config.yaml
encoder_arch: "preact_resnet"
image_size: 64
embed_dim: 256
encoder_channel_attention: "se"
encoder_widths: [64, 128, 256, 512]
text_encoder_width: 128
text_encoder_bias: "none"
text_encoder_qk_norm: false
text_encoder_drop_path: 0.15
learning_rate: 0.003
eps: 1e-08
Rows from block 4 of the text encoder of a small contrastive image-text model, named by matrix and row number. Rows with one number belong to one neuron. Each number is 500 + 50 x the weight over its row's rms, rounded and kept within 0 to 999. All counts start at 0. Numbers have three digits each. After the name is the row's rms in percent of the matrix's.
After each neuron's rows are labels from the 100 texts, of 14848, where the neuron reaches its highest value: "tokens" is the input token at the peak. Only what is clearly more common there than usual is listed. The data: simulated fluorescence microscopy of cells.
# fc1: MLP up (text_encoder.blocks.4.mlp.fc1.weight, 512x128), inputs 0-127
# fc2: MLP down (text_encoder.blocks.4.mlp.fc2.weight, 128x512, transposed), outputs 0-127

fc1.257 120:500451609500584500500500500569429500610455500500559500569500500500500500552456500547379500420500500500500500442500500500500434500500500500569448500568500500418500424380443500500500500500500582578437500500500500500500500500500500422500442500568500619500332500375500500500500500548500500500566500500424500500500500599500500500433500500540590500500500407576500563372500500569500564500359
fc2.257 112:460500500437500500500418561500500578500500500418500500500500500500545500406553500587591500500500500415393500500500583500583500500582500500437377500500606500500500500500500500587500553500500361570443500500500500500465500591500414500500448591500565500500500436569500500500500436593500500500500500500500500500526500500500500500429594642614500500500400651500500500500500400500579500500561
tokens: "<end>"

fc1.177 056:500500500500586500500500500500500500677500500500500359500500500500500500444500500500382600335500595500500500500500500500500588500500500500612500500500379500500500500500500500500500500500500500500500500500500500500500500500568500500500500500500500623500500500313500500417500500500500682500500500500500500500500500500500500500500577500500609399500500500628388500500500500607500500500500
fc2.177 055:500500612424500500500500500500500500500570500448500500500500500500500500500500500500500500500500500500500500406389500500500500500500625500500284500500576500500500500500500343500500500413500390500500500500500500500406500500500500500500500605500500500500500500500370619500500500500408500500568500500500500500500500687500384500500623500500500592500500500500554500352500500500500500500500
tokens: "<end>"; "nuclei"

fc1.22 120:641500500500500500500500418500500500500500406500500435500500582500500500500500598500535613500500547467500500500554632413500553451500500500609500500567500406447403500500539500500500500539395575434429457452412448500500422500556500432420500410437500500500500500500500500416557563500500576565500581500500472500500500500500500500551559535500500475500500500602500500405396533500360584500550
fc2.22 117:473525500500500443500500500437400552500500529485500500581500500597568500391500564500500500500617500586500377500500500500500401500500474461443500586561539500500500500541592500396500500500500576500548500500500541416500557584448428552556401500500500462500556500407474576500530427544415500564433441500387500500500433500568500500403551500573463407500500500425432500462439553457567500479564
tokens: "long"

fc1.235 060:500500663500500500500500586500500500500500571500500500500500580500373417500500500500381500500500575500500366406500500425500500412500500500500500500500632500500500415410500500500500500500500590595500617500399500500500500500500500500500500500625500500500500346415500500500384500500500401500500500500500500500597394500500500500500500500603500500500500500371500500500500500500500500500500
fc2.235 061:500500500500500615500364500500500500500500500500500500561500500500500500500442500500613500500604500500500500500500500500366500500636500500414500500500500563500500500612500500500500563637500500500500500500500500500500349500500500500500404500500500500500500500500500500549500339500500500500500411626500500500500382500500500500500500500500500500347500605384500500500371431500500586500500
tokens: "rim"

fc1.428 171:500500539500500571500500407500598612500500464500641500500500500500500500580500500500500500500407500562599500500500500500455562443500554500500500567500500500500500500500500500500500500500386590500500604500414500583500446446500500398455500500500390568500500500589500463409500558500500500500500436385500500625500500526453500430558368500416500524467500500562399617441500500500500500611500
fc2.428 160:459500550500442500468500500500500588500500500543453578500500500500500500500500458500597460500500500500500500500500500500500500500373550500500500500500500500581500571500384531500470544558576532548500500500500500592446500500383500500500500500344500500544594500611373500554500500351500388500426500500500500500500500500500500500669406500393500500500500620500421500500558547500500400500562
tokens: "smooth"; "cytoplasm"

fc1.145 195:416455541539527500550605500500500459500500500650548455559465500548500500462462566585570436544421464500536525500445500500500608427500593500500500622500500500542500442372500500500557432500500563374500544500528474554444455360455500449500500443500500551500500500447500500446477574464463547500451500431626549500555500572500550437500455441410500500500542500474421500534500500500500460583500
fc2.145 212:549536500435500454452384500500465415445542540500500500426436500558425462500530421500500450466500500472531500461604407500534366545500500553500386546500603550500591542485500460500451467500616500568420500500500500413500500500500640543500500547548500395556500500500500545500542425500581377500582446611543500500558500500500553548500500500500451500500454575500477429562552472500500500500500
tokens: "spots"; "cell"

fc1.159 162:500500500500500620500500500500566500568500500552552500500597500556564500615439589500500500500500500500615419500500500432500500405559500500536500454500458500500500500500592558500546500597500613500500562552500500500500432500500404450404500539500500500500500500407434500500408500544544549500583435500590465500500575500364500500450450438481577500500500500573585500371432500451500618500500
fc2.159 186:500500390455556444500454535410500422435469445500500580546455448450500500437500500448573555500500500450500583439500466559626500560428500439500534434434500574500500500445421500595573500500563414584571500500500500500387572500500543500592500500500500500500441500542570500500500500500585500500445543500500500558377500500596500533461500500419500567500500500500500547542647571500500454398500
tokens: "yellow"; "<end>"

fc1.302 076:500420500500557500500500417500500500435500390614500433500500500500500500500441500412440561500500500573634500500500428500500500500500500500500500500500388500401500500420500500500500500500500500500574500500500454500582500500500500369500500565655430500500429500500500500500500500500500500598500408500395433567500500500500577500449500500500646564500500410590500500420384500500500602500425
fc2.302 085:500560368446543399500386500500500414388558500500416500500408500500500500395500577500432500500500500500500444500630500500500500561500500500500500500500500593500500500500500500577500500500500500612500500500500616431500500570500500500500500580558500500500500500500500500500574500413623500594500500605388500500571500407580500500500622500500500571500500547613500500500573500500500500500422
tokens: "around"

fc1.286 100:500426500500411500500500414603500643500500500500563500500500600613500500566500500406500500500389500500564401500500500344387500454500590500428601500500500391500345500500500500578500500581500500500500560500430500500500500500500418500500500568500445500500427423500500500417500500500500452564500500500500422500500500500500456420427500500500563500500546500500500500500500500500500631500500
fc2.286 102:437500413500500412400386500551500460500431577428584446500500500547629500500500588500442500542598500500500396500500426500500500500500500500373500585379500640500500446500500500500500620500500500550500500500442500399500500553500581500500500569500500409500500500414500500612500365500543500500500500500500500500500500500500500572500500500560500500518582500500500500472500427500558532459594
tokens: ","

fc1.299 112:592435500500500500500500500500394500500431411500376500548500555500500500500500500500366593500500500500568401454598500500500500500589500500500439434416449500407500500500574500500500500567500500500427433553500500449618500500619500500500500500583500500500500500434500500444500500538661500500500500571500500500500500418422500434500500605500500500500422500500626529427448462500452601447500
fc2.299 136:500461442500519447438500500567500410438500500500500611500456500500500500436500500450500500423500500500500500437500500520540411500500500500500500500500539558551546456350500500500389500500551500500500500500500500424500438500454635591565544426550461500563500500500500617573500424454555387500500500624500572556500593500561579500500535415500500500465500547500370500500604550423500403500456
tokens: "rim"

fc1.184 055:500410500500500500500500364500500500500500500500500588582500500500397500500500593500401500500500500435602619500500500500500500500578605500500500500500417500500500500500500500500606500500500500500500500500351500500500414500500500500500500500500500500350401500500500617500500617558500500500619500500500500603500500500433500500500500342500500500610500500584500500500500500500500500394593
fc2.184 066:500500500431500500500500500397500311590500500500612500500500500605500500500500500500500500500500438500429500500500500500500500587500500416500500635575500616500579500500500500430500500500500416397500500500500500500500500571500500500500500500500500424377584396500500500500500634557500500500339500500397597500500500500500500500500500500500500500500500500500500500624393500500500500553583
tokens: "long"

fc1.237 041:658500368500500500500500500500500500382500500500500500500500500500500500500605651500500500500500500500500500500652500500500500500500500388500500500500500500500500500500661500500500500500369500500392500617351500500500500500500500500500500401500500500500500500500500500382500500500405500500500500500500500500636500373500500391500605500500500500500500500500500500500500500385500500500500
fc2.237 052:585500581500500500500500427500400500500500500500500416500500500630500500500500599593500500500589580500500604500500500500500401500500500390500500620500609597500500500500585500500500500500500621500500500500500416500500500609500500500500589500500500500500500500500615500500500500392415500500500500500500608500500500500596411500500581500588500500500586500500500591500591500589500401500500
tokens: "long"; "cells"

fc1.10 099:601437500500449500500603382500500500568500500500500500500500591500401500500500500432500500500500500500582500500500428500500590500500612500500549500500361500390500561500500433500500379588553500500500500500465500559500547435587500436396500500500500500500500442583500564399500500500500500500500561443500446602561500500500449500500500424398500438598570443500500500570500500500428586408552
fc2.10 082:500500500500500500500500500405399500500500545424425568418568418604579620500500500609500500394500500500390419500500500500500410500500500500379500621439500565588596500500557500500454500446500500500412428500500500500557500500500423500500500430500639500500602587500596500449500500500500500500391500500386585464500462500500591500500500541500500500500500500500500500500500500500500500500500
tokens: "<end>"

fc1.258 099:566500588500578500500500500633437580583442500500577439500500500543500500500549500579500500420500634500500500500569535500500418500500500603579500500637500432500424433500500500500442500500500543500500500500500447500536441500576500500456500500602500568500500403361500579407500544604500583445500500500429500500500427500500500500372500567500500421556500500500500500442500500575500500500436
fc2.258 082:500500584500500500408500577500500555500500588500500500500439500500500587594633500500500411500500438500500409500500500500422500500500361500500382500560500500500500500592545500500500500500500574500500500500500591500636500612500346500500430500500500500500500393500448573572500437500395500500500421500500500500500500631500379544500500500500471500500500500500549426412500500500585500500500
tokens: "membrane"

fc1.115 103:500500500500500500500562500500500500500461500500500500500500585604580500630500560500446500500434500500500500500500500500401500431500500500563500500500500413500293500500500500640500575500395500445500456500389500500500500393500500500500500500500500619415500500500500500500500500500500500500567500424500500500500607500394500363500618500500602449500500432609500500500500392500500500500500
fc2.115 116:440572397500500500419412500500500500500500565401500434500533410500500468585579544500500500500500500500409556500439459578500500500500500500374500400500430500430500613580500500500500557378500500500644500431555500500500500500500500628622500500500577500477500500500500500635526381500500500500446500500415500433389500443500440582500500500580500500500500500500500500500500500500500500500500
tokens: "thin"

fc1.106 054:390500593500500500500500500500500578500500368615587500500500500500500327500500384500500500500392500596500500500413500500500577500500605500424500593500500500579500500403500584629500500500500500500500500500596394500500500500500500500500575500500500500500500587500500500500500574500345500500500500500500500500500500500500500500500500604417500500500599500500500500500500500500500500647500
fc2.106 058:500500500396500500500500500500500584500500409500500500500500500337500500500618426500500500423500500389500500500500500500633500500412500500500500500500500360500594500500500500412500500382500500500500500500500500500500500597500605640564626500427500500592500500500500500500500500378500406500500500500500500500500500500500500500420500500500500500500394500500500500500647500500500396500424
tokens: "smooth"

fc1.198 049:500500500500500500500500604500500500500500500500500500500500579500607500500500500500500631500500500500500500500500500500500500500633500500588601500620500500382500384500500500500500500611369500500500500500500500500405500616500365614500500500500500676363365414500605500500500500500500500500500500406500500500500500500364500500500500500500500500500500500500500500500500500500500500500500
fc2.198 055:399602500605500500500500500500500392500500500500500500500500372500500500500500500500500500500500384500500500500500500617500438500500500500500587500500500583500500500500500500618500500500500500500500572500500500500409500649609500618500545500500624500500500500500500500576500424500500620500500500591390500382500628500500500500500606500500500500500500500500582500399500370500500500500500
tokens: "around"; "three"

fc1.182 063:500500500619500500569500500500417500500500500500500500500500500579500391425594500500433500641500500500500441408411621500433500500500500500500500500387556500500500500500500577584500500500587500500500500500407500500500431500500602500500500596580500579500500500500500500360500500500500500500500500500500444500569425500500419500500348500412500500500608500500500500573500500500500500586355
fc2.182 049:500573500378500396500355500414628500500500590500500500418500500500500581500500429500500500500500415500500616500500500500598383500500500500500407500376626500601500500500500500500500500500500500500500500500500500500500500500500500500500584380500500500500500500647500500500500371500500368500500500624500500500500500500500500500500500500500500500500500604500595500500575500500500500500426
tokens: ","; "stain"; "green"

fc1.393 050:615500500500500500585500500500500393500500500500396500500412500500415406500500605500500500585500500500500500500611500500500500586599500500587500410500401500431500500401500500500395500605500500500366500500500500500500500500500322500500500500500500500500500500500358500500500570500500500500500500500500500500500392500500500500382500500410500500500500500500500500500500500500351615500500
fc2.393 054:401591500500500500500500500500500500587500500579500586500500500609500584500500500595500500500500500500500500500500500620584426500500500500561500500500619500500411500500592620500500500500500500500500500415500500500500601591500606500405500500500500597577594500385500500500500500500409500500500500500361500500500500500589500500500500500500500410500500500374373500500500500500613500574500
tokens: "rim"

fc1.329 105:500461500565543500500500402500438407597500549500500562585635568500500571500587589500500500500420559500500500345405585500500500456500440500538500430500500500500500500573500565500500500500500567500500500579438450455500500450500500578463500500500548500500500500437459500432500500569500500500601587500500500431430461500385500500500368500500500500583500500500419586500500601500415577500449
fc2.329 093:500500500416500500500383500500500561500500500381500500500500399379500500500558500500500500425500500500500500545424500500500500596574500500560350500500593500500500500500500500500500641380500500500596500500500500500462500594445500500500500500500599500527423500567500500500500500500500420500500500500388500500385619500500500500500592500500500500500444586613500500365500456500621500500500
tokens: "five"

fc1.195 128:500412500500500500543500384500500595500384500500500433572500583555500500581500588500500572500500500500585500500551500388414500437445565500500500461500500390473500500500500412608500500562409572500500500500396585500500500437578500429381500500500500580500395500500396528462500500500500545500500500500500439500500500500500500500457500500448500417500500467594500543418500500469432633500585
fc2.195 152:450500500437500500500518500500500500500500529455500569500500500547594500433569500500541500500590500500434414593500439583454459557412500396384500599500568558545500606500465614429500553500500500545537532500500500402545569500416500500555500500500528444451540500402500500500565447423500500500411434559375578500500445500500500513432569500500500402500543500452455463569577500419580500500500
tokens: "thin"; ","

fc1.26 083:500500500500500500500500500500432439609392500500410500500500500500357574500500596500408500500500500500599426500419500500500500580611500500500500500614500500500500500500500500373500500500553438500500500534500500500385590427500500500500441500500500500500500403500500500500500500500500500500500500414500602500500500500325500500393500500500500500583442500500500500577500374607500500373500
fc2.26 072:412433633500430500500500500500500500500500500500618373423500366500500500500600500462500439500606500500500500564500500500423500412500500500500500500500500500575500500500500500500500500500500500500576500500500561500588500500429368593500500500500440500500500406500367630500500500500500500500500500429500440500500500603467500500572500573500500500349559500500500500399430500500500500500618
tokens: "yellow"; "spots"

fc1.23 105:439500500500579622500500500500423408500441500560500385565580559599500500500407576500500500557500577531500500500500500500500500366441500500575500569500500500500500418377500550500557500500500500500500550500443391431500421406500500445408500500591500500422389500393500500500500438500500500500392500418500500500500500500500500500371424500500500420570500500500500500463570500441500500500500
fc2.23 087:500625500500500500500500500500500500500619500439417500500500500500383500552500500500500500500500428500431566500500500500500500500500500500500500459500500419578585500589500408610500500500622500500349375500500500640500500500500500500500500500500563500500500547500500434500560551500500500500500602422500444500500500500500500500659584561416500500585408500500500500620500421500429500431500
tokens: "yellow"

fc1.132 214:447459500500564620543500500565461500475500551558586443534570534633565500500417541566548500547536500533500500500500500500474546371441500500591500580500471548500550462380500500521500500559443540500596568450500500446500421500431500401416500500500549541433463500449500500448500454500500587548404463434556479444500500568546554475500420500449500500500564474443441455421500603444500437553500
fc2.132 212:535593538546425450427422500500543500500557540446440602421500500500500500573500500500500414500500426500500500500500532463500500556525563500500540500500500432541500500568415423569459500451555454500392425500500500591536540460500584500500583555419525460470560500651464461500500500500500500448535543500500500397500528500452457500637500500500531609541379500500500500619500361520482500500500
tokens: "yellow"; "one"

fc1.402 025:500335500500687500500665500500500638655500500500500500500500500500500500500500500500500500500500500500500500500500500500500500500500500500500500500500500500500500500500309500500500500704500500500500500500500500500500500500500500500500500500500500500500500500500500500500500500500715500500500500500500500500500500500500752500500500500500500500500500500500500500500500500500500500500500
fc2.402 050:500500500500500500500500500500500500500500500500500500500500588500500405500500500500500500500500500500351500500635626500500500500500632427500500606500500628500500500500601387500500500430500500635500400500500637500500606500500500500500500500500500500500618500500424500500500402359500396500500500601500500500500500500500500500500500500500421500500500500500500593394500500500500620500500
tokens: "cells"; "two"; "seven"

fc1.278 095:500555500500627500601500500598500425500500500442500500588557500500500500567500500544412500569500500500457500500500500500456500500500500500570500500500545500500500403430500500500500500500500500500500500500424396500538500430500500375500438500568500500427392500358500500500500500500500608500500500500500693500500500569426583500500500392500500500500500375500500500431500500500500406500338
fc2.278 096:500418500500500389500500549500589500500500500500500500500500500500500500500500500500600500618500500500418500500500500429500500425500570500500500442500500500500500500701500436632552557500500376500500500451500500500500500500500378500500500598396564500452500500589578500500500500556500500500500594500500500500500500500500500572500555605591500500500500500500573500428500350500551500403622
tokens: "<end>"

fc1.116 087:593500439566500457567603411500500500500460500573500568500500500500417500500444561500500500500365561568500578500500500423500574428557592500500500500500500436500439500564584500500586500500442500500429500500444500594558556408500500500500500500500425564500418500500500500412383500500500569500560556500580500500588500500500500433500500428500559500437500500500500642500362500500500586500558
fc2.116 064:500500500500500500500500500569500372580272500415500500500500500500500500500378500500500500500500500584500500584500500500333500500500500500418500500500500420500500500500500500500500500500500500500704500500500500500500585500500500500500500500500500500500592500500500500405500500500500644500500500405398500443500500576500500680500500500500500396433500500500500500500500500500500500500500
tokens: "spots"

fc1.497 039:500357500500597500500500500500500622500373500500500500500500500500500368500500500500500500353500500500500500500500500627500500375500650500500500500500500500500500611500500500500500500500500500600500500500402500500500500500647500500500599500500500500500500500500500500337500500500500645500500500500500500622500500500500500381500500500379500500500500500500500500500500500398500500500500
fc2.497 044:426500500500500500394500500605390500500500500500588500500500500388395500500500500500628500500393500500500500500500500500500500500500500331500388500500500500582407500500500500500500500613415500500500500609500615500500500500500500500377500639500500500500500500500500500500500500500500500500500500500500500500500593605500500500500500599500500500500596500366393500630500500500500500500500
tokens: "thin"; "<end>"; "smooth"

fc1.199 069:500500500500500565566500500500500500550500420656500433500500500615404500500406500500500500500500500500500500557500500500500500500500605500500500500619500402552500500500500500500565500596500446434415439500500500500354500333500500500401500500500500500500432500407500608500500500627500626595500585500570500500579500500500500500500614500500500500500500407500500500500500500500500500500571
fc2.199 055:357500500500597500419500500450500500376500387500500500500500500500500500500500500500500500500500500500500500500500390599500388500500500500404401500500500500500500500500500446427500621500500500500386500500674500421500500500500500500500500500500500408625500500500500500500374500361500500500500500598500500500635500598500500500500558500500500500500500500500500500500500500500594500432613
tokens: "spots"; "yellow"; "<end>"

fc1.346 086:500500441437500500500500500500418591500384500500500438500500500500570500500559500440500618500500625500500440500500577500369500500500500500500578500569564500434500500428500500500385500500423500500500610563500500416500596500500577500500500500595500597411500500500500500453500500578578500566500500462500581500500500500414430500500500500500590419500555500500500500405500500585500638500392
fc2.346 076:500500500397500500429413500500500500500550500500500500500500395500610500500500367500500500500500500500500500500500500500500500500500500500500500418500500500500424500569500597500500440500383500558591588500500500500602442588500397500500399500500594500585500500500500500594500500432500500500500500573403500631500500500500500500369500593500500403388500556500500405500500500500649500435500
tokens: "cells"; "stain"

fc1.61 080:456500500500500425500566500599395564500500582500500500659500500500500500500432500500500414500500500500500431345500500500387555500404500592586500500573500500500413500500500637500500400500500500607500582610500500552500500405581500565500500463500500500500500440429500500500431500500500500500412583500500500500500500549500500500500500500500500500500546500423412603500500500560415500578500
fc2.61 077:500500500500500590569422500577577500500500500500500576500402500500500585500408500545407607500561500500500351500579500500410448500500500500500500579500500500500500500500500500500663584500500500500500500500304554500618405543500381500500500500500500563500500572354561500500500454500500500500500442613500500500500500500500500500500383500500500500500500500500500450500500500500500500500568
tokens: "membrane"

fc1.507 095:638500500500500565500500500500500552581500420500500500500500589604500410372500436579575613500387634500538500500643603445500500445500500500573500500500500429500500500445567500500500500500500500414443500500500500500582374500567412500378500500500500500500500500500500559500569500500500668500500500500500500500429500500568500500500500561500500500500500500551500500500500598500500500500500
fc2.507 090:433500500500500415500500500500403500500500603500500500428500500500500500448601438500500318500500500604566500500500500500394500500500500500428500609632500500574500500500500500358500429500553623500500500500500543419500500574500500500500500500500500500500500391500500571570500500441417500500554568500401591500611500500500500500500563500594500500500580500500500500500500500630557500500500
tokens: ","; "magenta"

fc1.484 104:500427500500404500500576500541500500553500436633500500573500500500500420401500500436500500500500592413563500500500500500500500445431500622500500500684444500553500423500576500450500500577419500500500500500500390500367500390550500566500420367500429500500406500500500500500500500500418500500438500500500500500500500435500500500500593421500417500500500383454500500500500500500500500500500
fc2.484 107:333552500500500500500500590410500540447500500447602578500500431500500500500500433500500416500612442500422500582500500500563428500500460573438500500452500500559562500500500500500455500549500438500500500500635500416500500567439500500500500500399500500500570500500500548595500500500500500579500500500500500440500500500600458500500575591566401500500500576500570379500580500500500500500658
tokens: "<end>"

fc1.243 082:500500427615500500500500446582412429500500400500403559500500500500500500438500433372500569500500560500500500356500561500500500500589500500500500500500500500455500500500500561500559500558500444542459500570500405500500500500500500500458607441500500598431500409500500500500405500673500600452500500500500500500461500500402500500500500401500500582500437500500500659500500500500399500500500
fc2.243 084:500556500524500500442341391548500416500500500420500500500500500467500500500500352500500500500500500500500435408500424500500554572500500500603500398500500608500500500414500500586392500395567593500500500500500500500500500500500599500500500572500500500560500500555434562500441460574500500500500500632500500500390598500500500500500437554500500500500602500581423500433594500500500448500452
tokens: "around"; "five"

fc1.93 118:500500438609500435500500448500500500568500500500427500500500500500306555405500554452447500500431552500574500415500500432500500535500500500500543457558500418461500500592500500500613500558500500500428500644500445500500500430559453500500500445500415500444500500500500548500367566500500500500553554500500545535500543402430500500500500500500500550500500475500500643560444500500398640500500
fc2.93 081:500500500500500617500500500591500500500500584500500500371500500500611500606598500500500500500500500500500500500447500500500500438500559500500500437500407500500500500500400572500500580444500500461500500422615500620646500500575579500500500500500500561500634376590500500468500421500452500500500529500500500417500500500500500500500500666408500500567500500500500500500615423500444500500500
tokens: "<end>"

fc1.463 080:500500587500500500581500500444399420500500435572500407572500500500425500500500582500500500438421500441500500559429500566500500500500601500623433500500500500500500500383414500500500500500500415500500500500500500500437574322500500454413500500500430578421452547500500500500431500500500628500500574500598500410557500565435500500408500500500500500500500500500437574571500423500409500500500
fc2.463 074:500500500500500500500500500500426500500500500500500500500500500442386500500500500500500624500500500500500500500500500587500500562500500500500386538500651500500500500500500361500500567500647500500500500426612500579500500500404500500500500500340500500500500500500384602500561500500500500500500500500500429500500500552585500500500553500500500422382583500385414406596500500500500500405599
tokens: "spots"; "stain"; "bright"

fc1.122 142:500500500500500404500575500500421500430500500500500552564561580554393500409520500549569500500412606500500595414500478500443571500500560500563500500560541500440500500429440500500447381500454500561500500598500500500466500452588582556500500500500500500409500433500560500500500599541460500500500638500500500538500463500500500500466500500500417500591500500425385500568500500639402454500454
fc2.122 142:579500429500575550500440500500500447500500416500453500500391500500500438438500596500555559500500500436452459426568500500594500526412439500561500500430450541500582500418500500500500528500538500500500500500447546469391432464500500500454500500469500500533452585500468447500500467430617407500500361560500500500500500500642618500500428406411500500500452572500500447500538592386500500500500
tokens: "cells"

fc1.394 072:500500500500500500500500500500500349500500389500385500500500574500500500435500500500500500500449618500500418401500500500500500500500500500500500500500500500402433416500412500500500397500500500500500500500500500500564500412500588500500500500567574605500500612500500500500576500500587500500500500500596500500402612421500385500426389500390500500602500500500500500500500619577500554408500
fc2.394 060:500500500383500372500385500500500500500500627364500500500500500500584500500500500500500500500500500500500500500500500500596500500500500500500500500386500653500500500500500500500500500500594500599500500500500500500579500500438500390500500500500500500500600674500500500500599500410500500500500500500500500500500712500611500500500500500500500500500396500500500500500500500500500379500589
tokens: ","; "rim"

fc1.266 143:500500596500500666500547500555500500500420500500500500500611500500500500610500500500433415500500500500500381500450500500431500445533500500500500500500500500500431500573592500365556500577439500390500500500500500500500500500500500424413500500500500500500500500381434500500347422500500600500500500411500500500500500556368500410500500500500500500442500500558572500382500577500500562571500
fc2.266 121:500500341500500500500500500500500500421500500500500500500500500500500500432500500456622577500500500500500500405500500458611500500449500500568500412500500500500500500500500500500500500500589355634598442500601500500405500500500540500586549500500500500500500626500500500560500500562630500500500500500500500500328500500599500500500500500382500500500388500500549500593604500459557500500500
tokens: "yellow"

fc1.75 101:567500500500500500561585365579500443564500500500500500543573500500500500500500500500500500632500500600500500411500500500410566500500500500500500500500500500500441500500500500416561401500564500500500553500334500500593575438500603515500500500500500500500500425436603500440500500500454592435500559424544500422500446500500500500500370454558500500500618500500397500500500500500365500500420
fc2.75 085:500500500500500397401500500436500500500374500500671500500500500356500500606461500500500614404500429398455500581500500500500500500500500500500500500453500543500426500500500500500500500500500500500500500500500547500500500500500417500500500635401500500598500500581500421500500500425561500458500500580500500641500500500500500609500500500500500500500500500500652500500589427500580597500500
tokens: "around"

fc1.354 156:500500500500500500500500500500500500541500500500500500500500500437418500500500500554500500500317524500500500403391584500500593379500580500500451555434500500500458400500561500500500451500500500500500500625500500574500500355500429500500500500500464600500500500500500414500369642500500500546500585500677500541500500500454500421500500500432500500408500500500500631500468500500500500500500
fc2.354 173:500573500500500548524530525500500441500393500435500500500500420472500500598480557500481605500500500500392500585500437525500500589500500412401549387500500500500539598500500500500567500500500423500646500397500539500430500500453500500500500500500500500500500500500500500574578401500394563500500589500391500500500500500547458633440500500500500500626551404500608443439500500500500500500570
tokens: "spots"; "bright"

fc1.511 128:643443500500500500500500500561500500500500404500500500500568576586500429414500461569595595500356597500500500418500560427455538444500500500575419500500500431408500500500500474575500459500417561448500500500398500540616500500500422500371500442500500540500500500500500500417500554500500627500500544500500450547500500531500500500500435544447500500500500500547500557402500595422500500564500
fc2.511 093:420500500500500500500602500561418573641500500500500375500500443500500500448577450500500395435500500500500500500500500500361500500500500500395605627596500411500500500500500500361500500461500500500500500500500500500500500582500412500500500500382500500500537500500500500500500500471340500500500500500500614500500500500583431500500500500500500412431500500500401500500354500500500500500550
tokens: "<end>"; "smooth"

fc1.371 187:569455500545500500500422500500433433500500500500442500500500558500500579500439468560437500500500552525553426465552561412500500470616500572581440454449444407405394500534578539500500500500500500500395500557477541500604500500686407500421500500571500471500500500454500416443469500587538575500566500540521443500500500454500500500500500588565500500500408500500601500500500500500440604500500
fc2.371 204:500500500500549468462500500553500500500500500500593555500389500500500444500600376430500500500500500468587551500500416500597447500500500500500439500471551623500568475433465453441394500464500576500534500500500459439451500500401614548500552500500500537581466500554500622540427448500500387556500413627564538500500565500574500500500460443500435500444543541500412500500500500439553408500500
tokens: "rim"; "fragmented"

fc1.441 042:376500500500500629500500500580500500500500500500500604500500500500500500500500500500500610500500500500500412372500500500500500500500614500500500500500500639500500500500500500639500500628500500500500500500609500603599414500500500405500646500500500500500500500500500500500500607500500500500500500500500500500596500500407500386500395500500402500500400500500375500500500500500500500586500
fc2.441 046:500500383584574500500375500592500655500500500500384500500500500334500500635500500500500500588500379376500596500500500500590500500500500500500500500500500575500500500500500500500500500500662500500500500500500500500391500500500500588500500500500500500500500500500500500500500500500500500500500500500617500500500617500500500500631429500500500500629500500500500500500500500500500382500500
tokens: "smooth"

fc1.167 185:500448449500500544500538500500500612500500500607432500500572529590500439558500583500560500500411500419569500500500500477500569467406500500500500511571462414500415500500453535454500500500500612500500598500500500538459500364455500411465557399461395536377500500554500547582500500500500500529500425461447557564500500458415500410500500431500500522545500444500366500500483548500472500393544
fc2.167 154:500500500500468433402500638500419500500500500500500500360500500500469500452545385500500427467625500500500500500500471500576443566643500458500434500401587500557500445500500500446473428445551500428500410500595500500445434500472551559572580612500500433622500500500500500500581500500500424500500500573500430419537500500554500592500500500500500500500500593500500500550500436500500447500500
tokens: "long"; "thin"

fc1.456 139:581500500500500398500557452500411500500500429532500500542500542500467415458500500500500623419399600500411597384500556500500500500500576558500500500577500500500436500500431500607500454500500500500500500589500467500500556500500500524500500445500475641403500440570586500500500547578500500443500592500439500596388544500500500500464573500427500500568500500500434535500500500632432500500438
fc2.456 107:500545500500500500500439500500500414500500500500422500500500464500500500500500500500500500500500433500500411402500526500500500556500500500590500426390500500395588500500500500500500500500500500590500500565500500500387411500500500500412500591500500500500500663439500500560552500500628429575500500607576500500500500500500649500563500374330500500500500528500500500500500642446500430500500
tokens: "five"; "cells"